Weights of a small image VAE.
Model: 13M parameters, 48-pixel images, encoder arch convnext_v2, encoder activation gelu, encoder patch size [4, 4], encoder layers 6, decoder norm groupnorm, decoder activation silu, decoder widths [32, 64, 64].
Rows from block 0 of the decoder, named by matrix and row number. Each number is 500 + 40 x the weight over its row's rms, rounded and kept within 0 to 999. All counts start at 0. Numbers have three digits each. After the name is the row's rms in percent of the matrix's.
# convs0: reduce pointwise conv (decoder.mid.0.convs.0.weight, 32x64x1x1), inputs 0-63
convs0.0 061:514494517479473430501469530432500553499510497474373516472433491498497461500505444496419478461484502510547452477514402470496494484496430485498498511535501495472479506412454627500498471496500500
convs0.1 108:434431459543547498516468499381439525493501517454511474484540520459460471458436599514502505469583486506560486499500477500420442499484501423529499479441487500510493510586500503477485489494482496
convs0.2 067:516512532511552468501512505497502562507505443539430481480450503528463500507456507459316541463453507489590505500480417500498519512548500506474441461480504543501500457564479498502500548508502500
convs0.3 104:521499499449496478498484505480433526473553458548519433431481439490448432427489566454527500500484505499609499508501501518471425503498504496334477459470512500494473492512500509503500484496510480
convs0.4 111:604490518577555551527525438515554387582500534474542552525545536529504474552533510524516527520500494488453479504464506499563543552551504538560500476487495488527500530582533464521502538488500506
convs0.5 057:563509505537480505506446499519478495499501499496468510454602523507486487494508499568481527501497504476495469487499467526501443504459444519562507455465472491534486594610473500396462488473392433
convs0.6 053:562518481524481528517466498496498524539484486499466515460634558535451501510513497502311524500517506484493481499478468498503463521463463507541507486488503484480497472605511489448494510499447513
convs0.7 075:571515505542458483486434498512480494500451487500505461435549483502475492501513500567531457502454508489422439488516471546493434500467463500562511481462460496535494574599507523420470455478406439
convs0.8 140:497526503483512497477491496484451566480504509500520434421498488495467500501442520257509512487489499502525498500498499500446450499447513417514491481490499500498501478489500502493500500500487495
convs0.9 097:508499496481496517501499510469466515484499497500503487498500453456485479474500544497515409504479511499503500514501501501474469499485508495219502500500500500471492502494500500500500498499500500
convs0.10 093:508492475502495433474485470503500685515493500453494460529500497500508500529530498500307502560500489504525484500500487500494491532500497479500579485464489521479500457501500501491496498497489490
convs0.11 091:470503502500501495500540502497501235492501500553503501500506506509488498504497501501621519500500501445476525500500526500501486496497500508500483502500453486500495513506501486547501503507528506
convs0.12 154:500460507500455521307509510479452476469509480491472472420648451486508492493489540501530482477538497507547498479500481500414497500414500508494498500499496509513500500495499501499500500499499499
convs0.13 120:499510500483488505500487530480457534501518490515550477485228462490485478473488519468502476501501512495508508527501524503477451491476500411476495500492521500495500489500502499506500500500504500
convs0.14 091:486527504500495515501500500475494526499502501516505516500502511507487495494492512203489498504521511491514510502500503500483473481484500545431503502524504500508500503520501498502500501508503505
convs0.15 076:545496447467443541452425499534501422526498521501483429505500438483447482482529506506423497550503500507496475497498466506488502511433641498500599496440492588501458501501497503499484502491477448
convs0.16 072:492499501499505505500504486507500501498500504468503505496501501500498501498496490496517502498503421342496403504500477498498500499499457502498500492497340500500488496503507569429481503495354502
convs0.17 169:509514502497490530481498524498473263500520500549600499499497490504478495487490515500611455500500557480500540520506525538479500497505500487492525519500512495501500491477494523512453468476512502
convs0.18 076:538502489501490501508499444501498525500513480497447500455489472508523511499506555499446495510500500499544500499505498474482498505527404535500466409495509337500500504510447641499475464458498415
convs0.19 047:502531512500510509499478535510499550507487519494498500501500479516499499488535515495593515510533500439522500513501499500500506516500413497497520520503558513520500489494495750508500481491496562
convs0.20 167:506513500495504503501498500494483579490500476495500486468503496516472490473500534493507499501517535498502499525500507519494487492500794503485486500500500499523498517501495502501500497497500497
convs0.21 113:508524508340429491446487511513434528485530472503527425443501471526462499461431519491503463481450530496536506504499500503366425478444526438477466501500516498499499489476505496508500505499509500
convs0.22 086:457433479451490473508513538328434482423510500546503502451492431433511462459446546450546417460515500505509505500497499500452465486450513496453477543500510489463505460493502496500501515502511501
convs0.23 111:499488500501486500501511512515496420499500504511477494494496501471551500504500500504500515499502471513499496438498469474488500491502228496505532526507495525432538476480486499500500504509500500
convs0.24 063:565503466470508505497437500491481476493533474500500475500511502502495564492503499496595478493499503527500500464522485508497458515490725468499493490497500500509503496511411537480463469480461437
convs0.25 077:487413486474494500488497486500475373466560504479482479493478477460503497496440490469642483499502465555525466434441442445484478496484493413462513489454475523438513455506483500453500505500478494
convs0.26 065:500497503498476468476432534420482547466536524502501493474478496534424496497497479495496501517330512492538511506500503516372441440486610466497500442500521500466495487504494500500495503488500515
convs0.27 087:472509515485499500502508542471495585503523502506494489476489488486502473496479524495540500490508500562514507500481488487478476472486519482486482508512484483483504483479481228504516499503532516
convs0.28 095:558504504412501486491502504410501501507501421564403511444410500498500545528499428466420513469500508500500519499499500504499492493489350510452461516519508499458502443514500494506505502541509512
convs0.29 053:495498488547504528499522538517516677493462520449499565513521509500568443499504497504413506496535484479502484500525501450519562524545438600518476450540494470484535547506500502439486500475487500
convs0.30 112:586492480495509511468508436492507492500429500486500501468546508503501349500468508486403495500508500509466500527495500498547513548507499474517500501485500482565471427661540500503513514501503511
convs0.31 139:503499500499508504503498500502506537501474499500503500500500500494502503501499500500188495495488501498482500500500501515500499501503534499498500501502500496504504507498492505500499471498500491